Weights of a small audio captioner.
Training: 14000 steps, batches of 64.
Data: trained on notes from a synthesiser with random patches, 78125 training examples, 11.5 epochs.
Rows from block 9 of the audio encoder of a small audio captioner, named by matrix and row number. Rows with one number within an expert belong to one neuron, the router's apart. Each number is 500 + 25 x the weight over its row's rms, rounded and kept within 0 to 999. All counts start at 0. Numbers have three digits each.
After each expert's rows are labels from the 100 clips, of 14976, where the router gives the expert most weight on average: "strongest on" is what is common among them. Only what is clearly more common there than usual is listed. The data: notes from a synthesiser with random patches.
# router: router (encoder.blocks.9.mlp.router.weight, 8x128), inputs 0-127
# up: expert up (encoder.blocks.9.mlp.up, 8x256x128), inputs 0-127
# down: expert down (encoder.blocks.9.mlp.down, 8x128x256, transposed), outputs 0-127

# expert 1
router.1:515488523449474470485537527466517505487491477492529476467523493458548491471513530442505519493489522504471514536506486522522482505484520514461516537485487495517477499517483501522512521479488514525537523490509511507493526537516474487503515591565494495483461507542514503470520498482490465507484522458499522504491472498507488462478511503470554497477487495487534475520502460457508457473528
up.0:517504527521458523503531493479583502519541512496541520505519517500469472556477505499465532493460502483464476496460501488498494517520500512510482525478484496528495522501493508503513526446507496522515528524507499529473517494487490520494509454504512533481448532493545518518489477526484438516497511455511517442534517502521481496489472515534502447504516535507487458498500530501455509535501
down.0:512500521538514450502511515543494486523493509470495461517520485484504458521490463523504501499522473507492485506496520488492501518481482484472473512547455498492489511496527512502529484509537530509496508497525510527510472493490500516521514548457533448480479471452477461595463452492508509514518510517546523449496527467514506508472501486523471507507510547491517499469546462485518521531510
up.1:485501482510485541480550512499541501506501484478513493493499494478488466506496526516454529510503482495463467532508495466497489497555461519507527534466490512503483528510521507516479522428482492537512537527525510536453496519485511533497536428509488488492462472495545501495451506531468468501502491500523496486491531501526521479477472499550485456485508532530512487485473545494488508540471
down.1:493550515563510508501507498472543498445509500498500510479543499496525448494459506524481540495486482519480467525477484501517494495530490513515464518522507508513503504513502486513547508480529525479505472529451481500490480475500490498493480497508520505551520446504443507540477480483461495504526508517459476458504508499518533497447475479504446496465505526504523534521491563534511482473500
up.2:541459478538495527445515504483520507519531501536539538497533532486477466549480531527487531502471501517495478525477503478506488517534518551493529534502483514509518551521512485503476543451500473511514500494519499502488503493489509536490531460501515481500448530501554531502467522519450496498513516488493519462524522483539520491498494505550512500492489540526531478472474540521485530519502
down.2:473514518482477515469508481520487498487527496512467539446529514512480466509476473510460478511514515532497472462447511490503499534488481491498479502517460502538528495511495511523514476505522473492542515569485431537487477491547516513514467496425515479442512491498504477546471478521503506491519517493504491491524507479476465519475492504520473498447508487488502475520536495530537513477488
up.3:512492491472480543467554473508532494504500491485504491503473536466524463582483489503439485489475485470488471490464522447507489528498515515505497545508471536491526502473490507521482491422508489532498518491470489558484506489510526522490532488499531509493450521490526514515466494511476484474488507497516490470536517504509511488485518484521483457477485569504469475515490524514495506516484
down.3:505550557510523500504523510467473534460479525486524457564539516472487511511489506497529524490511503529494470517463499505521493469537491496529480500523485506521526527533520463520507511511524575490455512533474501503487491460506491465523520527469480505536485463453466496503491466498524532479529499493507506481520525472475508515462505479473499472449528490517492504487514526468501506520455
up.4:543513482499472541463515485490535500513489513474521487487514496508509477526469522491447509473448504493497460484483486500550501464530516491527492557498490512520506503473516517516514524457483506555503533509497498525496527520540511508486547445495513528491475493479508504512462496513482498504520554463498486470514501507516508514525480469528467446456496518556504480521465536480499542542520
down.4:525520473521480518517495532533542516489466494491499479510516508507503517482495484486448489485504513508470528495476522494535545519485460559508496528553482479464474482504488488496488467483506549517477494509523494520451510482462492511518543491478452478493457504493453461560483489478498530524505480527489484512553559477514478468465511509510470497488504475531515459491458499525518479517508
strongest on: filter motion: fixed filter; vibrato; low-pass

# expert 3
router.3:467501520521489474508491548518490529486493489501490516489516477510513524532553496471554509514552500543479525492525517508525474554489447497491498471550514505484482490510515464524510488449518501526517477467480469479527487475503539503517555553519473477502538488495462475498469463494518506488480491511481517499434496540457500528484495524474497488503512519515498469505538479517532482471482
up.0:505474509540485503513549493542532498485492484511517517470542517510433502517463492538460491472473503518480444489492492466531492504508544545513485558501479515533490506515509477513499491475526506533507519480499470531466475516509506503482537478499512511485470501479532492521469482526523533516526532455533494502562525463505504503467494486529470473476488517544523487492500544523527542507504
down.0:486526519478474482512509504498473474509486535498478492479483497473543515459534501507531495486495491486510511479508497518502501553447511494490488542493449505479522514490518506496491512520468542489439466497474522500521497481467475494532448548494486558501538517474493452480488446505525514484494536501485482506479455510499540493519532475457529537487490529510485562462500480490511497487457
up.1:554487488505493549503558477482520510525499497488522525525521524503477457553469502520483516499449477511509484497498505457473514485503547519521507526488464529496489475490528505501522526476490516547533518494517517520481479524506510483501515446493530492499456495463540530527450480561492494502514508500549518462529503499530481495478469527554496498490462494538505476507486505516480518515457
down.1:496528511500467544533547493492475480485485503479455494493522548493542533488492521499479465508513525536539491446476471506499501531478532510494521521450462521497529526506512478470501479476513521511506500531480432500554494502520500457537466506497500537524482483451502500540496471520536522496481517502511509509536503485478466500507469486492488515516459525506473512481522541476533527476460
up.2:521440462500491502483516502514518478520477511468494502487526507494436485531464488504441499473457485524511508469484497464551534501521515501496495539500514494555486450544496487520526532466506507534539543513495477554486482536502520501480538503494490512478487484515541507529461477527519509490513493473528518495529544491487514512475491485516497475467502501521534469493503529543531537526493
down.2:468509528513465494510548490509439482482486545508463479499486498486525537441516574484556497508534534475512511471490493528500482502472495487477502520504496483520497514504511478526542483527491518462451458546494507468486508480469488481527457545477500537481505500490471489486501453515515554521504494490490477511519502509496523516485491484448472509483477501477521535495506514498524487458471
up.3:470492442457497531516521528523471535472502478574475495500508501499512513468521497482510462482491465483516520507499553526488495528470517509508485497499460509484527527503487555529470554513491452543517515476523448530498477504468488500513472496495492502469484506495476530489510477513487523468483505514470460489463492477493478489495470505508478523521486510461467497480485520574468519525488
down.3:501493508563465528541456545518504477513500522507490502513456548507507491503506511547481525484458474502534490551544492521512512499495475520499449501476485483509525521501457479514501486470525507455511516486470514452504500496442474515513505465508494489502472511525554506474500518529469458505495507545482495535506433513487531509528480472516520485497513485461486513530501527521497499533513
up.4:500517469521478526509553476518523497544508511501533495512517533533429481549467501504480509473481469520473464546478487505514523463522537506493492528491502516505488524515469503493490489455501489555499523475524497554474454523493490491498544462547539486485481505514532466491461479522493470514492494476508483463485524516518501515498479514570495463470498491520505484518489541511489506483515
down.4:478488490473506541548508521485486493487489523491491532501467488482499523468481468477503491478492542493501483491491484462500483529466499458518476555481475498505575476494497505514591499523500542502493504533476504475499487501504478474557486524488454519497497473487488478487453476487483535544485501459484495488534476473522467482487493495460452483482500473521484534501524483511510542521510
strongest on: noise; notch

# expert 6
router.6:513512537497490482490472540513449543494534518491479484528483507506512491503489431485502502506508463508513555492500506480458510550472453496537541521516495514454480525522499521513478485522492493511519472479515514518545536508521535456495455437499474512502524491521478484477480485467541465504472500524510522503507492508489515511532524538515492533470505490557495554495520483496518512478519
up.0:521496483510518526519543466464517484495493499504545513496490523480495499548476528518450507493461536472493469505483475484515551516543528525515517563507465510476522531490512500485501503443503502507511522467483506545480539514527510511494510441521518501500456490499521510519437526515495472514487512476515487434498530499491499484508483482514504459490518515534508454488489539534513548509500
down.0:476506522503474524500492529499508477518497514546533456493498502479488498506479514490474476534487530495489523467493472478486516493512495502490499509520475519488495515480495500559419482535450529467508479488475456510528536492562490522519557482524497520504481510484545514515477484542505442478473510546499487496500474469483525506486484501486536518496473498529481555490496497516447464492537
up.1:532497465476524551522557487494524518510501511500516510518544531480480478515481498486478489483439491507489500502454509454521543501510519518517500525507475543488498548516518500496493497423487506557499496490492507531483508517516477546522542463506504482517476509509538518495457514520495487484515514507503495477514528519486504520454484540543511464474496536533518443478515542518486522483499
down.1:494518510554511487523493512494492523500479482523486502558478488502476551536501464497473507525499558493513498446520530542521525500497518489491486500515518467530494448482486514507499492483532523485542490505528493541460541525451515505508465473502476517431479470498493470513558489479496506540469491470484533492473488483500517512521537512474503522493519464496498497479532497447473522472511
up.2:518501490490505518475525511491548511538495500486544519505507507486479512546463521505442510502424468512500483526471492477523526472577544507543500515494513519508487515508527503502506480430497447549530502517492521490457498495490497535472542479517513495504466495517533500487460520541490510519522500473522497496525508490524483518489492515549506471480530517545525489504497534503507526508509
down.2:538503474518474529504501574509521478551495501543520519504481485488489485517459481507474490513539481519468502529503500492522561507490480499483518484471483488476510479479483490560451490512462508505484503491518463548471534514540532525479493479517501497481476481519524488532436521517498459479530488528514503521528508450547479505458452514489511518494522502489478507498460502524480507496517
up.3:559492502538502519478493519501525504512506487519490512489521508509516486531476503504457513477448507477470493531500493490501507452540519509487497537496487514509484494522531500479499446431482469506516504493504542512448534521525482509493543415502487486497450526512518496485467521524480493496503534499515489510531505498507482518476516482534491440500517530499531416528484524499489508509500
down.3:483500482494471493514511531461498463498511519525506489496471511474456523486501519501461501511514557477494494536469491481548541477527498501481463524498481486462486498501473490555465483529499521486500508480490506490526496514515539513540517483519467527521489505503556512493491544493510483438532510553528509517536477528516507476447491492513522542523502508520452520484481524570473520486487
up.4:561515511510488500505517496468539488505492549495553550503468495476504497527521529468488515464451522481464480507508502515455488498508521528492499500515479522491536523471533486488482495472509466544500512509478528501480535484483509506479538487476485500524435470533502493487477472498451548512473490474484490458490508508479522499484511516538472478455528500542474448517461517512499479488535
down.4:498511548491487509466503480509510496455529463503528496477491494475497498467525486504467495546463482482569503491513478541489500526523503460503494479509511482506510480495528506482526496483514484553478449524502548511524520526525510490509541545479477522466557516525505523497557481480521536545477518462503488455453488486507480492473486435488497511470492508482495491503545485510498474493512
strongest on: tremolo; high-pass; noise

# expert 2
router.2:468485510513508493549491593492494481495466508469494473496516465500545492477550508480513512520552469482491490482524484496476531523517490498531506512480494510494512520484515515530519499523509467487508472486491493448562544514515498449512469489507505513466480511486465470477554481463497497477464495503494529507494484521473504492479513546525536463471530493463495458502506486451481498479505
up.0:531519497495483546496535478509515521534514498476515504519526555496477479511480480459468530491454493465488505487495533486534500473550526523503513561520496505517498503492500481488502526461486521520545553471518499518481507521508514502519524465491487522504425531506486512521459502530492510500481502485504511501537523516532509508484480493549501421475504547507506435483512513493505513528482
down.0:464499512531512472528529488445483536479527513498461501465487490482522520476465514497474514470526500535520472501501504519490475545506480494456502477474464514516511501484450522511507485485520516461513524501485499485528430538517536498516510530529516515489512500510509478504514500497484497511515513482523507447423498504487507487485468508479489494487498466499483553480466518415501475535460
up.1:535504492524506534512546496499524480487518454496505503525524490480462450566451520493488513482467511516508496518507495485532491477513494476491479516499505535532542502526510490500519543445532502506539492514511455540499493509499520507482505423496523473492451504484517471537488465517486482496542479473514479501514490469530445538472521521522491480512489532516491481495517509506453528537488
down.1:479475503511498491465467478475518450488469504498466533468466543519525476548503524509532481510486510524583486547488492519497444515512495519469481484525481521531507499501521503519519499486509509494511522497471527530503506484494511521519525485482469470434494497495481476503525507484443513518523493541524503475500544491505485515513460494483491493546556502480568524517480485493512486529513
up.2:505503480513486535527550481482499497495521498494468485503538528492492458549439496522475512451471503514511487477469502498494492492530554533514510526520478519513468476502479515532507472461476484502542494468473462522485525498503507517462540418464526503493470521495502502487458515503502478483526522463512497482545502471543490484485506505533500461476532523558506479515510495504477497523485
down.2:471469468537516467426489484475484486487499520503468501493516486502516501502502502507493448440532512507528529506481466492440476523514530488471506511499454527515515541505503531528499489542514511501476495492459484518540526531549513547475496442508493534511516519489481509527547518487500498535497505495497484456504493492497468488497459485502489530515506503500468501507557520454501522523457
up.3:495492484516451554500540515489557443529516482524511522532500527480459444505484487487465515464475485541488471498480483457494503510550515515545483515507474533525496470483510489526526499495513504547487497492499476515482520517515508512497518459474522484498475501513540479531460501513490508494527508438530494491491522513529499509453504483538484468515515527548490465508476532495490516548506
down.3:464480539520495493475536490467511478496542495506501519476463556512514500518531534478504517473496490491540500531530503515508454526492510531470478513520458520482534494495521504483526452536530513465502544485489551484512526497492513502513502494501504469461480496506522444531512493484477542500508536508470480482536529459494478463527447475514520485546513463521556533507513481504511509517478
up.4:536518515536495527472523487442514490498536479481532507474545512488465459514495489540482496487498514504487501516488522438518493479529520496523479515516471526521474494474491501498495529446500501527508504516495489530501498496522507512477533440493495490470464485517489504516454474507460503503510492479569494502481536466523488519464539501534478460484472530553533461521514557491501530517500
down.4:467517489519475504501450520450459471518483532482477460496455533500495502512500523484521446449503513503537482508484502514470494537506531507434467524497496534541522513500481485477520503514509560457473505508500502500524511473487482500513526486496505509527497488527488541478524513494504521468537520481538496500453497474507505499489472486502512474538544482513540543503502480462505498569489
strongest on: tremolo; text has "register"; inharmonic FM

# expert 7
router.7:474534527495497478518445549508471508443476504480479497472510494506536496490541479483534500522495500529489528501513485482489496539485480473469530533516530498470509528505504473514551506517542486486518474471487498413549489468499510502531523516542474470463472516509491520486482508493552486480454512480474499511479485538512478479480510525497525464471502463460507475514499510471514495467494
up.0:533516479493473546484539499489502435499502530501482517503525508478484467520500507493446496490463502508491485494514494472510522525523541472506502523501444539500451488512530471519472505445481521552515507504513458560494476493492528537532535474491511524544465504503518518513496505525503512483495502481502485484529517493523512538474454497523527450477487487529516431466521512517511502496500
down.0:518496491476486456496496503506475510503485498479520470533509472487486572504524486542503511547454466536498498489570466496494492479501518482556505530479478457529479489479500500537464526490494516473543523496484494509519548496440488523508469533485562527493503496472505505510469489487479474472501498460522505508493474537503512527508526486501484499528521504477508428530519511504520515485514
up.1:549505475500486565501549520511498499524512519526560498472503519499457488538455503511480497468472509493479491497494496468513524497523523494536514524483491545504495452493489496522501509465472555509502536491485462513466497522514532526515548472495525489517452504488525499490486521579484498487512542460503495488501513475517470512494484488544493463484513513536544457503499505469483517519491
down.1:494486530475498407499506509486485519488558511489521522479506472526497526499529498507499548581459453477514479527562471549504487501502511506502495503490458465526479462497483501492504496502524485494500504499516495479525486508461478493477485539505510529496456524516480484484483483503492437502489500491491539503512495546552513464498506504513495480508517521478486464544499538479485495521505
up.2:509495479494494517507525495480505502485498511487510498526498513483506507500498525487475517441474496482480529523521540448469514515544543537531494525468480509507503509505482513497545505475448489488487474525435482519497502528489460487464535493512504515552487504458505486486458502539490525465498519497528519508482523518519560515518434452532521491463519530474510473485520507513516498477437
down.2:498468497432488450523531487479511494487552499469529499512481489522485535476507456520495512551479476477501476502550502538516524498495511505540490520512491495476465508462504496478481524487481469525498521478516500509524499466468486506488499516514513526539477541460522499493481521502464479501499531443472536509506492530487518450519516466528511472549480506499468452538486526495516518528549
up.3:495514521490540551474506488488530504527515487488517500509492501476492491529494548472474509489464497509495494499495480495540531476523540521530441543481502495496473492490519491471504519441475475542543510501494504508457492506522478499455561452512508506524463487504525488506458491521485501492482531482519518475502529509470517502472488511564511444454502507512502445477483523513503520552511
down.3:538467504525498490516516504513483484517503458502494536488518513488485493524481441536494537512440477480536430525498531524515519484480527531488529501505505484488499488450472497517501526513507505484504553442516499501521536532517470517525526534499452525512502526463535514517475521486464496494500507487504476448510451489487523503508484505447521520513469511530516502523552527496474523500526
up.4:520492499506503563514523508485518462453485523520524506478544503474513501527467514493463479446483481522450495509505528448510554528503526504516499522473477509499485484519501492515511505464460507536541518497461478534505507502476491496502518468522494472523487488500535493485506506568498525483509547471499530484512549461520546517512463499558490472497483524522511472484532521523520482519489
down.4:519492558461464451518530498510508527477527505447524513457469478515495506478532498529489552542469459501496492508571471522501502496502555491536509489510499475520449495485487503497487490499494489483507510509491498469535471511455501512474469516509516540485487524497525507473463460495473462512500521459482546490492478530519557507535493474507487506513531516482473495542518527491503492508514
strongest on: low-pass; noise; triangle

# expert 4
router.4:517508503483487463540478492489474532471464500482501505500485502515532508485530541465482491536503495559483526506534450486452519526489470485500507574506495490536504499521489487527528521518531492477493516465517495461465488499499480515511472472562478512497514513527446506510476494462495516504465496496496478525479496519501467462490509518432477522488510460517500469502491474441500515496544
up.0:518512499478499529461517478473562477522531511504479551511573502507472478537489494505490500500465515528494475480486503439513491466519532480523523518459456549503484487510506497513526503461472485528527477470501510518491475511517501514526500423494488476498456489505521543506460520497478530479529504500530532462508500465528524508505486503518496469500488494528513455501473520498483544524510
down.0:525485474528511525497534474528482526520499489547496445487531533492465498481515507493458495485467493500510497483503489488507496482467548477479515510488467513533462524503453557481487504515505523482544520458461464504465453529441511467487511485495518515522462515504533559502507509489503531534529523506540510528510469526490457466503526538517491493455473501516482497477510512477497520482494
up.1:529493480482492526504535465496525502527505487520493515520509514479486470531500547513452484492474486498483487475503496482525512469501500508486499536474508511503481522480502512525530516444514471523540528480532503526468513514466505512489549434545503489507449516497551507524463517548476512497494524463506491450470487494524543481480447491507512451492501522543518438477511502489491527522514
down.1:523483479489510495503479519489490510518495547553490502520495488531495482510489542518477459481488490448502474554491495466462475480465505505470513532539489489524479491521525545471490526507552463453495543484461471516507480501465485503459456464517528523512508532491503535505516506481517487534523485494512474509516409489504502523488500525511505482484495516533483499473514490491465507488446
up.2:518483485477498538489539486517548509502501524510530503504534539489472497536488519475466529490438483490512492501488479475509517486523503538519469534510482531495528551519535486507492520462529521558544528486498501526478490514483517512457523442534485459501469495474531511526460504539500499503499518493550489453517525499506520508459503499533512474468486502500488464519491544522455507518516
down.2:538492488492538524513529529523480520488480500558538489490510529500461507491469511493513545473504517484513481492484470466484498462468479478475510481444479533522470455513499528483523496520547474483489510512443506507455434462491531515501488504450429538469491542514532491517519502512537484529511512515492470519484488513488521485525513516510512486464504488500472523514504529515503510525522
up.3:532478480498503550507519494465514503510509479517485506515493495478472479517447505501492513491473469495501473500469512467513528494537525492495492558508481477511481522521495511520488475414492476561521514503537487529484517541501507508478540460508502522484460498485559519517485487550494497473499514489492514473525529510499499492447485486574496459482508520534528463499471469497477524526506
down.3:565506513503465476499474507511521537516517490538506479504478551490487472456504502494507521501518496492501504523512439508486494491503510505480465522482476475462514495489504563550484509500490542512514537509487512482456454492506534460507530534477545535543504501510502512509542497544524544514508500501463521547489495517512509530464479452545492510499510512513514498516508505518512533454454
up.4:557486474498513523474525476485517514504510504449510517519526505488468507515483484482453528466440472529477485510498476480524515453506521507525480525525508522498511527500503495520535483451517503530539506497528481537477485519502530525525559455514516491483446522505526519508471535536495507540505489492524509490513526485529525511453493509542516482508510512551488476503482555494477520550508
down.4:524470504495512518498511512544529489535538509538537500524513475494489506467491502531490512512539512463519457521520493508476463460507494464448489490553516520568524504519506490485547523498487474490512500472457459469484491501487472533445532507458503520504479520493511499509496519513548537476522493524504471519499457522481509468507483462537503514501511478546467462508500487454506529514503
strongest on: low-pass; bass register

# expert 0
router.0:473502543503483513520497519524473522428484507478479505503482505486469482506502501491564498498512471514528543491450494517505479506489458504499537475488500543472481498509483511517482504533508493473511464535508495509529537524490472477518498462490448503478525463494482494484461527506439519527495462474471497491494520469509516493558509509557514494459519481462494544494537476451508498472511
up.0:546472460457543531510540469476517509518505530517490503523533495494501490541499515495457521500454469555498462502468478488502530524507528498540547540475491507491493484499486511473503503449509506515508531509516485506492487519500494505485546441500512498528482527487523523477474518556508529502570509481490502485515508504512485516495456500532459462472486509520518452487484537485479529516496
down.0:527510438476493474502570516470524469496492511494477501519460497501512483525486511524547471483552539507484508479483506495474468488479541492521493467503478524506480532518498505518498594485482509479507474487472499515483488504552508520525482523548496491545492463520483518506500534485500544540470514454502485515480500486527518490470522470487513511484489501461514481482510523500492485439495
up.1:546508466491500541507554454482510526490490531468489517488521508490508489541495524494456487460469496537491486508493500476495523484537516525516478571507458527500485516464516506489484494453490507504518504549517503523475485539516510496498565451502522505497461469489536530525472534542497522516507490487515481510497517504500525480464491494535501443518480525523514472479525520503515537541480
down.1:534468487470475480495546502495473506545489490463451482522483551496535502539505451476521503476502519487487499530456541496486518518493518514510494462501513487496557541498460519468498463530519510524493516504477522533516520490521547502545476514464496522504470484543490507469525494506506564474529471483491499515487502476532539472481522474505489494505472499485482526489476509488461491441510
up.2:509501498478483559492525475520536517527470488497507506494520504474476492512503518505460531470466516474486497500447517456489522502512521494522477556484492485504485513481467508468515516449487511537545514533494521523492487499508521483493539446505524505488461498458511527478431516546505509469494501487521489497525495505507504508477493470561482448463512517549487454482529540516495493516476
down.2:515468482450508523515511474476513467565501477510492502467496519511530473485450511505512496477490512485512505496488540493517536519461551546506493498525507518520525470508508511493475505542492498470511477442517513567500530487514538523503467503470464535557502495501489510481515513490484514462518511509513493535483490484507546508502509497467480534478472486490466573505494459515481532470482
up.3:531543469481512513502521482481523492511488500521507486514509481495494468538480504519451507493480513496489493488475519463482534511525545488532520553499454501483475501476486497488525526469509500524555510474501456552477485521464491489520533443490516475556447517480492519501488527532475525501534515464510493491513499476514495499475501487533494450495494493525494441493480558458455511514487
down.3:533507455496529463530504502484490492474509546508520483514497495476532477529522491525515486487551537500471502494478474494484460508506576457499514510485478523533470495501460508533502478519484519503499471506491489542503514504566505522519479486522516461520508467520481518472565503474491518520515507506503500471485528469497544485505581491500501521526471471520532478518538485484484517466520
up.4:584498449485494529500550469490518488526519533492523515523546468504469505530492504494457501511452516499517499498473499502505504498518498512533506523503467524508474489509519513491505504460518509549523513504487481544468471530492481510509513458534507524518485497487521538517474549516478510482531505474483493475504507516511485521495493484536484457467503505534522449472495573486462531545495
down.4:566499473482510467466546479472512457499493509476503488505502479525539508531463480476520525469529538528483505500493474470467496482508557480500478475467459514495473512528476496527517541506502518537518525497495470504507477506536491521541441534513555495523493438512465485478493508455527533513487476466517542503465506493493497522524530494464500502516502512511482507518511529489522490468504
strongest on: tremolo; notch; envelope: swell; square

# expert 5
router.5:453517503480495506514517543484480543508494504468489500487482477496536534462531472464498480488480498556525519480493448490475499540506467510520489501502444508457475503494477482488476497540523521499504496520514487496474501510499488483527505432529491529502505485503521485498515480426462479487475518492486518545517487493520523473513465521438538527512506497446493490519501482467541513497545
up.0:545517499514509541464540486494528500499506505484492528476512485493477472552482511475469511481431519502482483471452447452497505491514517524500493567498491530507498508495490502492503510461494519506517518514544466525508492515513511489490533472527521501475488506515507537519499532499464538496539516499526453493525502493492489524456519496521494421484487505524535455502479534479457514540500
down.0:553480458573505499510500469471492491492513499470503485527509513534524524513528477522474475506534536466472480468481525497499482483531491517521509478511477525458503541451455508494480473466464448505467451519527493490521534433507506494494536537494509514470504471477463523487522509511483520507485461526504531478522513481485503504486501455477522490509517516468500494530488488498534510458492
up.1:541525512490502519496518507498535483454527532494523527505529494483501481558469547470481522468455488508471465481476455491513512488516536551500474546467453521507531524524530473519487492466528497507502532493503475540505510499508542501481555463532522491496476498493536518481482516541511499486498519517522479507505536468497469481483477466526510486479515555526538474497473513470475515502496
down.1:533484497484492474515515527497516491536508470466489473539478519473537479507513463516471464458563479513444536487508518503471546508512510492528479513484487525472492490493510538484483476519427499466517470515524503492498509446529493516496536529507546499481514493485503537492512534520553500499533509520484556489497494506476495532489534468464525498512493476479501487477495438508513476519499
up.2:502543479494523502498537502475553498519506501500514478469554529525472454540476485503478486499485505524480467512441493461485486473503521499514511550491520456467500486528471503517512514505507456501507475496495531508439485504493493499495521472500557513509483480456527508476482542484487463513558485503566498501514496504520500507519519489518507485525474521512471483530480566477493543513500
down.2:547480520509495463546508473518506511516496488496498484537458462495512503497508446489483498500571500527494512457472488499476542508523508481502516475510515556490460480479496499489471491509489557489488487514541510505492488459538520493555498503495548504503520471494498521515520507473521536527512489483480535477473517529476481531469536516457501507484466453491497496490509451463502440485494
up.3:534492466504494535488532482492560498508500508491507508502528498521485503538492507475438486518473509486500501458466490481499512517565530514506461518494485524472503532475525501505480500473507501539535487520501490555460486511514469489511525452500514506485452505489540501511439543528474492520538500503522482482527489489495500508466454490521491465455514519518498430500472541483481505533490
down.3:502505514530493512502486517499483498475488509441523524562507524500528519513505501517473487523479556502527474536512499461506467471490503491455475522507509529460509489492429499483484461522495492501476476504537494510489501424507481475488480483448505449509461498482508527492540524505511460471550479502495518471502493509530519536513477490494504508508479496453470506513468465475529551493505
up.4:540495481467493563480551464488499501512500488506548507522490488490474464542465494487496486469447502495469500458469499506514502472521518524504486532460511515515523527506492483514500492437485497560515507499485491529498489547498504514488539453506524476501472512519514523492462482545503539500527484513557514501510527484511495517478519489538495433476509517500467458518514506513481519539489
down.4:475487490503486451482536483429524496491494475497509468512502502508511484503489470515480478531488490458482500521475454486520476472572508529502522505465529481518526517470495456505492509492534479526481480519492479521514509478500484508565517464514510550489449505491493512452462493525500475490473503516464497485479515468490525521510479506504503437468526517511523441523499500504521529462531
strongest on: low-pass; filter motion: filter wobble; saw